Rows from block 2 of the image encoder of a small contrastive image-text model, named by matrix and row number. Rows with one number belong to one neuron. Each number is 128 + 24 x the weight over its row's rms, rounded and kept within 0 to 255. All counts start at 0. Numbers have three digits each. After the name is the row's rms in percent of the matrix's.
After each neuron's rows are labels from the 100 images, of 14848, where the neuron reaches its largest size: "top examples" is what is common among them. Only what is clearly more common there than usual is listed. The data: rendered made-up planets. In brackets: how many of the 100.
# gate: MLP gate (encoder.blocks.2.mlp.gate.weight, 256x96), inputs 0-95
# fc1: MLP up (encoder.blocks.2.mlp.fc1.weight, 256x96), inputs 0-95
# fc2: MLP down (encoder.blocks.2.mlp.fc2.weight, 96x256, transposed), outputs 0-95

gate.173 091:156141135134095122160162128161147134125152155120113179132089108128092127126135106125128101130094122140090136141135111120124123170127131141108104177145153117104122133137093121115120107126120095124144135151143123130125139130045177139111136201123153105184113095127118124175131131089136117096
fc1.173 100:133161140118116148134094109169109120148177109136145058109133087123138154130130129111081128121128122128116128161075121132122149133117129110121116145129139154090152123126094139089086151167129132146132148164195115099109127125122101102127153112173064112098138128171134098134129124129109129124
fc2.173 097:146141106183116161121127135130121129141097114145134130134156128083131146126110132134088120128114127134137079148143138092134143136148094136095126097153105119163144101145114086131120140168130155132147124164123086172135095129115206133135172128133118115142123127150134078119129059151126085110
top examples: ocean world (98)

gate.129 112:132105086109121152064092116153133129120106126126119128129107151096160139132145150121122157130108145159145107094148100079146144154138107127129097080204108113129114118134133116087127102127123128119125110127161118104131084170136125178118164137131100112108123127114135088103114133157076159106
fc1.129 101:129117081102141140118117119122136107114109106100123113132126151126110102106127137184129114127092170126122115134111104122167132167099128128106130142159135100081128129126122095081128105101121155114128107133126119097136078110172139128113144239124129108151128108128127125123078169146126134117
fc2.129 108:131136125143126132183089156100150145102105132085128137123124116130132126105111134165099139127117121127165158126137128158134128104111159132126152176082125110168146127093098048128057131114090149113174107146126128085113140127124140130108100159149117130134118144131115128088101152125121090138
top examples: cloud-covered world (96); gibbous (54)

gate.213 109:158155129114120136146098135095074097159135139099139151136170137094137178176139143099128161137141159195140129113125101129127126107118120123139160128137113128115137136118120134079129130146157106124105123147155130122130126142129088177163069129161166086156145138086103093127123129155141136139
fc1.213 121:128101107159139136129094169139141140128144129135131119143124114116142119112162166134132168114126147159127095128121127107131110126098113143125131145152114157159135130111092140122117177115130167096111155029132149117164129128129126191114116098154141114079134140119135101096131108129123142201
fc2.213 121:164145133133130106124129109169138083128142128126097112116099112089124126142143131102144145085140138107126122129122152117113137208116070132154076114149146119113127128151098161109141079156136124155138046127120111128142130172148134107127177127122126137151143153132113145174134145117131145110
top examples: crescent (73); cloud-covered world (53); banded gas giant (45)

gate.134 093:131120178127145113142166157138136139143094159076110161131102144117141114128104092128138134162129158149132129151129131158067121086179130131136128158102144135142078159174152117113125130123139125155155136201167104136109125127119154151114140138128086157100123099147125149130137150136156121098
fc1.134 097:121091112132108175090128122102090128128191126160137119132133142134128132138131129114137138135123136147147109117125129124125156111130107144133109167192148136155161093152135146206170115123121107123081107141151130088148133122104132130106129040143113108139139108115167120113124113132125144156
fc2.134 094:111105128063123129124104107138094136101139146156174137165104161130090171139135120166115129127089133132114101140113120115107135149211162144127128116094100146128135155155135109130157123150133085108120129126129123138119128091085127131136128092168142104119129079138170141137168133126138158102
top examples: crescent (66); banded gas giant (47); cloud-covered world (40)

gate.231 086:124122128101160105121108127135149109092104105130119072129126175126115133120136142141138119136116132094118127093051172126142146121145141196136058164186122131106108126136143134114140123137136121135131103132118086134104109142113189071170129155113129142113131134130137126140141133127128106108
fc1.231 103:145132118129068101137174134119101121189128146134148120118124084116125160130100129128142094133123110106081105127107186113151105127139122151152152063133130160119142134103131134131133113137153095100127137126093133121136135127137105134170137118121095119192151114149152123114125185100157126089
fc2.231 086:060100118109102139156205160134121110133118132147131132099141107114111140128131117113140190137131086122095088131122112154157151125067113107132148104121115086128129143129124129114131133102140124145164094158158131115139131133109120121149128098138058095104151138137141139119153125091101117150
top examples: lava world (93)

gate.206 085:136128125060129117151128100106139123143142169167114101135124171139113146127127133137136116080159146113101125119128140089131176109127132139133128111168091168104149128161141114136119105157078099125102117135094126127128136182112151102129114119148151153108150126131110084079074112131086098121
fc1.206 090:044143129164115136144130119103119135104170150113128116126117121139145099122115109131151147088107133178100131130189096128135145155096118137109163148093121160144121156135141117129131108152144138135133131156136088165143112096087114131147112132132121143122136085129116205130118129120147083160
fc2.206 086:126110106094134126123085133169124140176071106143114118169177133139129126120105104118139107089122156130122113161110104116141132128142195126126102068122183097118120102118090115124142113156124127122129102165131092127158157130124142122105124130125108147142179132106140144175103142138153162130
top examples: lava world (54)

gate.72 116:155144120078131138114116124129148131130131073146122139135127134117133120137126082109118128158108140128153147126152101095127130122205128169149085098155118120097124125130128115141128160133160129123133100108157120124156071196169113140130129133103127091075118113123112091118111171143102093112
fc1.72 099:100132110106129109126127114092125118129148150162140113172111161122092177149149135146084117116162128082148128092102120128155125159126104104127104143115165137113089098085095174115141129122127107107147128146157121138067084121094126117126102091094136154164105156084140126127129090120136121127
fc2.72 097:124127121138131138072137149114142140126182167120081133148108106165153132118125105092126130176121154113126138156120118116135139132127147117116097138129164129128067111129143151089058148105077183119115190136124116142127099146133122128184150131145115105149138156132134147118129105133128129095
top examples: banded gas giant (90)

gate.136 086:119164143139142129133144130147127119124126107104154137123129125142122200128156156140158097120106128133133163130128106201136113119128148119122195148106140124122141155119129131103135129106113135160157121118128123124106125115100162129140093138171150127135170113146129092056113138081109056119
fc1.136 109:150171127128134122128150056094130119134126147088138109083129071130135146152097142141112120126131117154129133151115147148135159159164097132104100138074160122125133150119122098135164121128129146115095091098119129088090136071147127109113147129141146127082180111136152128138102138103093129121
fc2.136 085:134138109136131156127129117124115138131144175163131098128117121134115100188125108110126044113131103143085131146141124117107157129166196131143135114155129134087159129169131138129121124147125109125141164128136125197134096128129135106127124104131089172148128101132135128072176133138151124137
top examples: glowing rim (94)

gate.93 133:127114151149152135119104124130109113129145127127159113168154103116090186145163162121128118145128188166137100110121120128100112136151123157106150132147136191111109131128146097102135149128162128133130140103151155077176092083158147150146141129180131097125104106136141071112139122109129123129
fc1.93 125:169144167120132171158125103102113130127103129123142119097097122127131161179087098047149149152118106127139139132098112179099128149129130124143103125071187135120158138129113171126124078114127123145120105124124122169119170138109122091136127112127139134103174131145123141119128133123129139109
fc2.93 070:132107155126130133123116150129106127151139129097159127127123119154089143128109126127108177124127141134124114151149116122122121115168217135123113109136115164115061129158129121128130224131152123142137169128177153149127128120080142128162088094124105135128120095127144128115134128132136128091
top examples: crescent (81); cloud-covered world (76)

gate.13 092:163138132166131113131132139099104082165089133121101159102127126128170154157132114114155164125169149138126136136136134128078134132126129124157146082126137170178171130096147125132097138105114139142125140067082156152182120139136131145097084097156138110120159116121116125109147146127132132164
fc1.13 100:127160133123124109132100150103097137124092098132119088101098133151149138168091106115144096106109122089096107137138126129115145169153129079148122074110144123108111126137126116142138122082169122128169111126135101135125096149149136096100182105148106123086130078108162181129117127155136125099
fc2.13 109:114134144189135110150107137106099127106096110085128191148163129130107131092135133149103079128119177121160093123181111127106076113127128120126139143107128122131135130130090125109137151096149142133182172138130145123130134106102139140116052145130123104134151131108098130143151128109151143112
top examples: cratered rock (66)

gate.181 109:165145084121127158081132168094127121118126188128136128101130109140124145154091112087124160132138131131137114133163131132104148113130190160136106128119140117071127142095116135103058132082128136107144164120122103164126124138108123141096113083134136123130131166095117174116126153121110136114
fc1.181 103:109135167103129107107137129130120161083131121151081143101083073158120097121142169155128097128112088134103118122067141076172147114095120092106165104153091148112166125147127139125164091135134145162121100152100113099109134122119125120133126128152168132124143089132139124130131132115120107122
fc2.181 095:117087146122109157125099131138119127120164140142124143145163174125128137122146097140143244122101098125145107127127159072124125124125095128140135129126098162125120132112118113147135069190125116136091116127132126143123126154159128142143127136122109131124134104098123111179124109165120136159
top examples: glowing rim (84); crescent (62)

gate.69 094:143135123088117138142099099130113140113107061131145095120119110084123117145145128129144144067124183125114124125121095114134166141100093140183110171215098126125138117129124090137147129134124128124101124129141127094182126148157135105106106128128131127109150133149126141098131131152102167128
fc1.69 092:127097132172149104156119186120112138132119147114104122127127107095133126180125143150133130128131123150172130139124126160084095125126148122155115039106122137129127116130090106098096118103140140124135149132141094079125129125122151173108129063174099109125149121120140126118164126132143120089
fc2.69 079:084140131125120122134133067136121091141162129129130134115117125103117119128128150119159026100149100139129098114111129129121127128139128125132126123131124132124128129141114157131217122146155096142093138130138138132135136114138135099119137126070129131128131135115140131127102109158124226126
top examples: cratered rock (98); glowing rim (84); full (63)

gate.156 077:130176100062205124145095124138126109103136128119127123087115143147106089115116130119120106090126140110133125093146121130167132119133128122128110100162159126101075135116146125135129099122172110116132126131146120127099087151140128085125155158108114110139125105071128099093084154128099134108
fc1.156 083:113127120136131131127112112152119108090097100128162125125127121144116086117126088135111084148121127129134194125113127113150126156121123064125078136145149113116218169116133123120135135112146132108125135130119123129103125083148130125171129111146129132151118154118167194122135169137131132079
fc2.156 078:126121168117123121131133126129085135148124129148186089114145103111114086143108164124143142122137111067096124119147114184122145145131126094121159136205114174127160147130115181159132154075158123144113094115123142119157124088131153121100147085131141127126133123125155147128138129131107117133
top examples: cracked ice world (95)

gate.7 133:174161078078144109134108188105154169120138085128092086137121162130137133135108127112112136143071130130136144130100126096124149123106147125129108116146113111120124103148149130099060123130056137129137126117122069130128132144124122149103124129141149127107149132131099120140115133129093096164
fc1.7 122:063143115150108120133120129124175112130124142146090073139152130137104115118142095145110099102145120160128135120090143098140088081094107150125126111130120162094148097129130121105126171102107134120124126027130152136133125126138123120136127165185129105126103134141126118146154127117140101131
fc2.7 129:119160127132100106111134147126061077148127142116157127111127172129123124142125135132144125128162132152146098127122132174114164098132127133143136126119125151080137132134121123133200189117120104138089160112157182113181141122120139108155060124122103127143143112110131133100142133147145154114
top examples: lava world (100); crescent (75)

gate.48 087:123128132136140187131129128129187085095151177128120088133086202134091123100162146153105138135157121114136130127126173121128154117115116114115139133119115191108113124147134121136123134120107124136151119187126128144121107137127116091176162148135150127127096093097136160146131137134169126123
fc1.48 086:108128091111104115119096092115132129085127123129033142077131073139167136132118136140165111124102118134132130153143191117138148107090123170125150168129125130105141142159131125129154127161108139116133120111133122132066152133093107160125125132131142133143101135126147139155134164156107112118
fc2.48 067:114156135115128100142043124102121118116090170096129097113082140098137101108152141123150095082140150146132093120103126069123169128133131125105129142128122133137108133157124128139179087108137122130133106159116127129116123104159149084126129123124126164132145145091140152132112148136165174167
top examples: rings (63); cracked ice world (32)

gate.39 089:151108162144122162078134148096093176121124130097097127131087139123132187145142126134120138121102108134133117127171138144096111132145132133160198117116111099166107129115140080102122143143123077153123129131135126142127103137119141153123157080191144110119107106145124126153158157109133099110
fc1.39 087:122107115109151118136082137119164138069120128147133078141115128117121103134086118087132126112121106103131125157121163099126135156162132074130173127121114118137183134137122168114080129070118153124147143131129144128103162122133082174118138108158140127162108075139104124100110129123131147148
fc2.39 082:139114141141118119119096172116138148095149118162129120106151091136159114104137166129163211170105126170120139093104117113141154104120109123102137090100158150088133112103130148135114173113124139108127123121138086147128116125127120129121162115140109085135115125130126114091144142083142113062
top examples: cracked ice world (61); crescent (57)

gate.56 089:137143121115127111128131159189127099089125146135150128190128135129111118128137129158097143135147129051129125086149116094128174076114137130116122158142149160123163130126137125087119156143141116142129151141152042140094136139123125101160135125138118101161126135139114139126111144129089124162
fc1.56 081:117098174154085098135133096107151122112138135138134105136116112135140119112129127132134103141145066125149144144153148125149114156108150114178105108142156106171147115112126151130159129162142093104152126105056150099151127154148141132154159132063133154134122126111111129082095104142136152086
fc2.56 082:187109154136107036162123116151103124128125147130127123146147137135109103133108102119123137136160118066109099119087182072128135093128163091116127137157095137143125167148120160110142108098137137127135151109093120093126134136125164132141122130147100141123131138126091130125125125114097152098
top examples: cloud-covered world (94); crescent (91)

gate.221 111:169173157114157106091125200120115174129123105129155079117138088108112125135123138116145116121098113131147118123105132149096127101125131132139147117144116138044090113128143148111128140135140123133137151117135125134115128152165126135092169122201148122095133093135127122111145131103084106126
fc1.221 120:141145133095174102120088135052094152132109157149134076120107158173117134109110152140098090112103107119135132162138163145187142133128156127100130127170131123127115147129160150134117152129111142129157160126104116173149126126122120124120140085110150134117149122113133131134092177089112106107
fc2.221 113:160086129152114130127086152089108143115123123130140132130084129128161124159132144152130212136119144123093089152120137138164141116126074090135137127132109136152155115129134125140090176148113141125063126098093135103141129119151118131169112106120124144085128063125133129125126137129105128157
top examples: crescent (64); cracked ice world (43); lava world (39)

gate.16 113:141122151125149118150152152158104145136091110115113119152128091116113093138132127124145168114114128080113083136134106129114125105114124129130136172163102131190095117122140129154093088160107139167107126175106131138168160121160121139126155072102115131109108103114096159159115165101141101160
fc1.16 111:134129113148133109128112127127113144156063116155127128129170098105144176131114137133131099126162109131123124113126131124142073160112143152126101091147126106112093108120132142153138116173087126161106100120138121128220137156164131128114101090140127099132133141154128121118122155096126062126
fc2.16 152:146088126122159155139137158098129106114162098132130144184137178122156121127144157161114155152147142087121132110128119052128114160129127070107130122101156143123171136116132127123132095139143144146139091105128129113077127123128126148131076148104120121127131086073112113144127114148137165116
top examples: banded gas giant (98)

gate.99 074:106171148150108136130119064129119118149131120188127127162186140126129175120097117136165126126173110104119124150145144127148110129123129126116140135130120108152157073128121125149150103106127114124119078125097153131124161143127114085134086081153083115140153134155115126152131141091161108089
fc1.99 093:125121103156119138099149131140141121141133109145164128125098077157161066123113098136124095142112103088106137124155146153145139160101133120125145175115191123131132130110143092128128105118130150093128129150107118143054133089101128143141093133125161152179132127113155132185116118118144128146
fc2.99 089:150125119167123107157138101131172164144087109109120139171139129090134131130120131140146051134152165078140121115146124136103089123127122140119100074149126118151120080150117119106102120117197132126142088116149127133138116156152162091130148155133096070128127099120128119130129136136125126124
top examples: glowing rim (78); full (66); desert world (40)

gate.70 098:164147128158121125104105123140126139137206109139128124145125151110147140151125155142171109126130152110125070129161113100146098124140111176121095132131125101140110157172109171135121131133102124111147095109152130118137068122118129116118098086104128104155127079121142167129103109159176098120
fc1.70 085:164071132100164126143107141166087166162128100113182095143133149078111158151111139135074136083122109145140097138141148130126114108150108114154154131115147113075068129185088119097153153135131117121125117139131131142121136159135146133104122132097155128115134096133152128127119121125127136151
fc2.70 095:146099105106079119088119160107128136127140143154153080165135114095169104164122094132123126114112138162119201166114137137150089119126050113141139141107123130132113163115145112151115128127059123151133131146130139126114129082087122136109148145133131132131114131120136129139078130144143145113
top examples: cracked ice world (71); crescent (57)

gate.34 107:177116128125172141123132181133107166125133136113142119135124135090121138140139175106132132136078161101139120174113120107087157169151157127143076202148128121150122139135123125114099139153099148134152160134127074076143110114132137142123155110148138117136125125145134079151103105137128134109
fc1.34 116:139126105132126121168133127115146138115119108104097125136085098168150105119116125142115126110124104113096155152139141141158118130090173107120112099083110095140132136115146145130136083136124132118142137191085107192131128136082134118149149142105092112152145123147125173139127197086149105155
fc2.34 081:142126178096170129109149150154122144136135099133130141096150112170129120115110141108130214114101102126129122168143129108114129146134212123129094143143135108123114112141135155126117106125128085122186126129128070163122135127121122128128125111107127122143137174141115073129125142099108121103
top examples: cracked ice world (91); crescent (73)

gate.157 086:100157080080104155135116082113085121129083102081119097142138125118163131135130149149125137102112122110141136114054115087146146161109128125131150104149116168097106122100133136082158112155126111134106093123126122090142106161147102140129117128122170138103140117108139090136118119146092119155
fc1.157 080:125125148174119111127126137135120153159142140118133142142138114118130129173128153091121146154100154201140146125132121133091097061124156133152116119130124121113121125143118116100051150155118150142132163112157124113165104145165131131126149122198096110099139133179110124129131128132127087142
fc2.157 076:108165075120131111129159080124130067127129102101152126119159140102127136128141128078126108117177149083126131129167124141121146222119084137132096097141134115120095125098128135131179122160143093129133125128129148126135127142156125087127121133102132128144136147130110126145137088141124168126
top examples: cratered rock (94); full (64)

gate.94 092:134132153148080152124047103102115123078104134109108150105126136075127153116077129114109136125150162106124068142110111108108131112102127109120127106114151149170152135146117099114127109166132124162128134103119116090145135155125137155133157122134128124077155108149086124132164115121091111132
fc1.94 096:154189152141082144127150112153118104103122124131124073111128132136129164127106120131138132139097119146103130125111143104101131133136119113133133143136137125141103169187139087131139107094102136133115131163120109133133087129140076117179205135133183138076123112144096148130112149153123118109
fc2.94 094:134096128117171138143132124128139162127144148122121204114129117144104119142096112119143128150138111141175150170137161119125156136150101098136142138089188116136130135127138117125126152111149116126168166160143149124098119113141106115178083147059116091151119129120086117120151086162121132121
top examples: banded gas giant (91)

gate.205 102:180114129075149137120141143135117134131146138147135116089067146087095137148132151090143157098102128121125156126127120114101123156170126158145149167187114128118107123187115162126130107140122124115129140134097065101134095131128134134087145103129129140133074130151130109095133148125113124093
fc1.205 096:126120137126146128147157181132155137131168113123070133164128156094188124102119129129127163135130145113144118146082129099099132113117133136129134111146087114152125108141119110098073090117102149124121141123124129090143154203128110148119148154128125165114170128129108080131157136143166141099
fc2.205 114:105113085132114112155130089157156142150127086151132146111126120124138129135116120131155026125129120135096152129124113130119136109160139126129134120151095116144151125135140118177121152160142120146118082178158129143128076138131123139093159106114091120129112076169130164129130097117090112134
top examples: cracked ice world (100)

gate.172 129:172183116108128124126107201096101158129118101115147097161138147135122135153114148121132145145105127119127138130137127146127128133123157135118089131128128102092132121194132124134043160135103126146153127117092107140155156127114127109124138099165118119111166135140109127132115149114073115077
fc1.172 116:079160140119134097105122115109125144127128152173137058155147114129127132131130142137146097136100099159114123101109124144167114090102145150120128127138131183071151128145142120107109150093121144128097134102105151084134127144146098117150175122175168134100081162144144114123136134115146102103
fc2.172 130:160140137084128095136158121128088081109120143112130175120144184139123113097120110148101190129158134144114115134122130117135166086130082113138147117126141139110079144131138107153158166125131123154122106127137149130129151127126139108142093115094130153131137080074087136141123135188111154140
top examples: lava world (100)

gate.251 124:157144094126127119156099111194094128127084108127111107144128096124127125157118129126161138129123113114142105102145137136126129104111113142127129122161130093152073118129151176129127106166121122161099114155128130129166121173161130137117157077122101108076107088084115149127094154094120086139
fc1.251 112:130120119130135126140108130116134129124194136122111141139129162138130128120126124118119128129133124113126124110128134130131140128130129113119128128109117140135153136114120074101142129123139132129129129104126139126039133118042124126101130199110156141147179122092140111127132091171130219167
fc2.251 186:106153106123114110117166131197156162148101126080092128100131106134109131128120131120132101097103127159146148141146138158128124092128137166130095143138119095128079103150120120092144145104124119152144152133130116137147126172095138133118154130154125126171105194192132117121119137112099100089
top examples: banded gas giant (100)

gate.47 074:128163129125127132154132102131129181137170122128122085111039130123131087159125130112068124100106120175103123135145113149141141162136116186132150115143082120110129158156128116119113130124116157135167119158168165116124125112112134155127171123135109102129152110134129156137121105156164126110
fc1.47 082:126145135152082168127129143154094117168128152135118120179119149166127138107161161130161120150107108116107166102111106154139131125117132125138210123117161152096089156114142125128111113153146116131109141125126135134115153091132169121083158086135124110140162143177149081116099139145138125114
fc2.47 062:140130084096146126134118127115134135116109169146117118169128129145127156130132132131101146145128154172118098119169135122131171158128184193153124095142135175131152137108121142116096116135092136167135101124129131081127097139149120127129159129113136078120099159111205135117096130130117090126
top examples: rings (87); cracked ice world (41); cratered rock (35)

gate.146 091:157148122091135173090132122089122157152134127087169108112093103140115128141101126152154128133139138121152124129124132152157172139131148101128138094110172081118138118137136057130123130118138124138111130144114112142123111107101115103155095122116128138152146155115126130154123144102119084030
fc1.146 078:104122151134127125130123010151131128151140144118139132112125139143132128129124152154104124090159127128114177152117119145135107095144104131116169112126165147134107137131123089139129126119146160124124123181123102124132110117104126073134124120106086135166125134116130127128067132095165086113
fc2.146 073:150178119119132124119089124170163102195135107173135102174120136067129118137130121148105037136138133152172091128166109119124126143144166155148124120141149129127131108124110126102135106100154121119178062135121114141120129141108136109129139130136118128140128128104127132116118123146131120112
top examples: glowing rim (78); cracked ice world (40)

gate.101 097:127155118135098123128132093114132105131162118120142088128085128143131096105108122141107144142102131083118176132073126114132136152113137107127133123104121155114158147113129107163136117086097130112121139138118117128133137114018141115154123198119166152141130150138098137151094128127122128093
fc1.101 089:118156124089103140122123128147125129118123154066146112113104125096109133139107114115104179120117108123109125130128098128119140194146095103123134091124118121140092108145098135133156081119139128119078109111122129122107185133145126117066125098132098128140125134156107175166128111185139150090
fc2.101 070:137131129147155110115121111084136131137106122128100141147134100131131144132113169136151161153130120117132116117138132122151133116109042125100128119149133133132117123129161130117082133124143134163076073112124155143132126140170092121179125156125129125063148098118117119131093149107124085198
top examples: ocean world (34)

gate.167 101:219122159090175142109132140122090158157163112093158095111082130113096114171119154115112137128101101125110151142115148174126139141157128142142104145126114124086091158160128124081104137132144113123152134121112121139097142118143147129103124130116131126120159141146128162084137113113111106097
fc1.167 124:111065108103110128167102115082115119144149109176128106127068124109107118147098097172112095101149132167092130134087128125161119110084132117143120140136091139121166138136105128144129133120096128113169123120098123116103142128136154127160126081103119160128133116144138130093086111086127129093
fc2.167 123:128102154112122146074188137115115132103194125204142133135082115154114139128131129086133141137088118125090179124106137124155132111131063129131165127125152125115125150157131162191124101133138117136127132129098122140116132110112114127143166098142151128113111119132107150165128133127134148130
top examples: cracked ice world (35)

gate.140 110:152128158107151124134123126167149178107091134142129122112093189139115064110107125161144123122162128129150159129125126120168140110148136171128121172097139103127151143148091139132107164156128128135178121124136128092085129154126153114111129100096119153121122105128103150138076126128166080132
fc1.140 118:125109166157163137127112161182123140151138144169137159121157043149119162128168127114129116135135128172157130114176145132128127114154129132121141161151145155122136136112151119127105155132159126112130158093169142109162070115130131135167145134137100107119096102132139072113127124128155127108
fc2.140 118:117111151151119103171121134108099131139094120133138122078130088121094084083123118146167171127130134153120106130127138150167109085089121115090177122127114121164151137104131146119128128083142151129150146149073143088111150102156117122081135123122131134129140131133156168088141123095131171128
top examples: crescent (54); cloud-covered world (44)

gate.103 083:127157141107136147138182122126146139103129113132143140105144126096125128123119122118149151125083129158131128177114122115118119096137123093122079134155109088158118142131119125135067100143123157119129127150119101096109166136127123120147162160129102126147150087184124098064200097154140124125
fc1.103 082:089143112149126139131090124120122118115128089141132103106134125172135120129099095162112128114160123128144131140100176141155089130133128197112154108122131124168089151169109095120141156071112145132122132113101154147128132129139137120101156132142094128102138107173090135149132182136116130193
fc2.103 085:081098144115095073144104149111117143093168115130096122108121162127131120078128111111178164141150142142122120126078115107123120106133157160102143098124124091106117144129155165144084127146082102102139180120089128146106148139138114145127147129118107145119144166105126123143153121137187134123
top examples: rings (95); desert world (49); banded gas giant (33)

gate.230 083:160129119099120134092146126151116120112089161100127136114096147129168135150131109114153140113135130134125162104124082103129183131128115114115123127138105173117128114163129079165127144153114131057102099112126141097145151138125161188128118137141134105140136105102082104151128158127062133107
fc1.230 094:106125150130093102170172138104126108116148119122140130124124110107127134141148111091130136107126145132097116131167131120114131126175149112149107145081159206141085135143126150091132116127162117117129128094142128114105195126139118134097093083111081107149133151181149142115117146087128113127
fc2.230 086:111178092136136091134131134135122106150165133099150112169135150118125066122105129126168134129115140167129119145136151118130162141110154120162115138100126105109063125097128152131173124117129141093081168150118116122134125135153155133149155090118134161104120168106154139124126117137093180085
top examples: cloud-covered world (65)

gate.208 101:131135142098140178124126117127090126137104139125165130136117098092149150149126135069154124128100130143132118128081112128129141134134128117149119191098168098136201177077121149104156123118084131141130103142135116127128160120129115148116085137138188140088145114124140112094113120123123124159
fc1.208 112:133139096087117119118148144120125127115125131142102070128094115158119069106150147132119148131080091135102142114131161107168142136104113139126130152152126132112164135109184127137137198119134122102123124110118113125131126095103107128120172115135183139118104173182117154137120124105120140178
fc2.208 104:108085140171133130153086154135163112128120109143105125131123124092166148084145125148158148119137169123149134120136156107132116113093071104131129119136111116150133109075095139089131064127128155131127107128099128117112153162198126133096151153121118117179133146105093135126121134159149135138
top examples: cratered rock (100); full (58)

gate.113 102:127188108104133146107134128140122139137123131118128126127102104122131152150048156133111128128068063100118144114094106109153179133135111139122113085121106153138081148154129087129166136131141126130141107123158089138115134114094133163066142122134142126120096133141142138165105102141126117124
fc1.113 120:127107072123141113115118122149131128116092120114079127177114138135127115127123121160171124144130126095117107097142109103151177126145093066129103083069119132101131110107122135075145169113161127166157105111171146131133083130100142138122130150127157128134094150086121134136140131122104120134
fc2.113 134:148106143108108112134162131157135136107095127129143146084173107131060097087108136161128093129091139131072159131140124119175141118153136106094161164096111130146124176162135113131142161118138134141124126132100120137093141117102140147103123112123112116134134102153118183168110162098098128135
top examples: cratered rock (99); full (56)

gate.139 062:140117129112147148145145080120159128143133140121126120125099149145134075095094127073160169143090127109114107126136143077132176123136139140119129133155109185156122122106155161103125108159122119164104092105127147149158127127095114129092168125137145138111061186126127115140127119119152122128
fc1.139 081:127122151091119122126125161219125132128107124157090139141170182119132121087130131130150148127127127131115141127130149096157123132129163084109129121130107108127161141143137148121127117066112129169129146162135113132100172128092103129120165087092094127155110127130124146128164124178141129094
fc2.139 070:177126132136122121146105120128101103121106100127172096125140137127144114128104122118145021079126103129112125093136125126134130122128113153149162125160077153133134113126143128130126137141124121121091126147127133126166130101193147125107150129115137137128122109174141141127096156120057135161
top examples: cratered rock (83)

gate.2 103:140122091156162121146150131173132109131185128117135158156128158124130110113113137148126119121160132121148137123139141121138101141140130083133142096102132124133098150130116122114120100155154130174145136171147122114038101126172126147122160133124126106129081085063119153098118155137166118125
fc1.2 103:105138168133159142137070132148123138161148131137132184121086146103149128126131167098101137118102127118123125138178150148122109130173139130104110080123129140129060129155136130129132089107132134129144122199127121131112130127127166152092135134141093134090119072085121117118112128153133154129
fc2.2 095:115152124125128149088143149099135145109134093166115114140103130175116128127202146128177128146127125139132138094131170124136125158103100147113136143084144131116089119120111143097108133092099093119131167116096136123122128142131089112148141126162152133129137167187109100145147150118121057135
top examples: banded gas giant (61)

gate.43 104:159124163135126123130133129109135140153129103148168129137152055139104127152171139127126143150117148192126144124161131152125113130129167127113119141153149173113127131156126081114101166132157151127127171120163126109117100163110126128148147131183114104134079135170149115131186124103123159129
fc1.43 099:146086105163141161102125134122122130151135108135173176091098100107137150133139147093171131130132141131150169121170110138119127163122115125130147138127125153120145158095121134141112132128189144114119172095137130128133105085128151156130198130130104117133109140119181074126108097131090149130
fc2.43 087:129143101115130116140158108150135134148126119147096119200099166112147082135131124144115017117101157073116148139091147127131153155129109129128120128137112133132112132134143129130146128153111140115093106131121082164117105135147122152128117089118153149124140088096132141163156137140153126136
top examples: crescent (70); cratered rock (55)

gate.238 097:134058137160134116112138169121129119170119144128093166138145126132173126134138103156112092116127127137109148128143158132114125106164126165137131169152099186120129131126184090125129167149165146126141158138132138152123065130086151181113144170146112142115112108126151114137123119112118132124
fc1.238 101:136101182155100125111147131131079128153100177132112161137153113134099160160129128105130107128133131155086102106143162156092096095118122159134159123127124167096120114153141113120112127128156118131127155128152154139150095110136145130109130096206076092090130078128130123119149125123124119111
fc2.238 061:128158126150126163134120116127129145137138126126127133155119137130144134171134113129117073134133143108151145090109111124129154142126000103125129146181128128189100124164127116126090099123109161110080104103128132127126126134152089148140127151158135121111134128128091117152130132135135118127
top examples: crescent (77); cloud-covered world (59)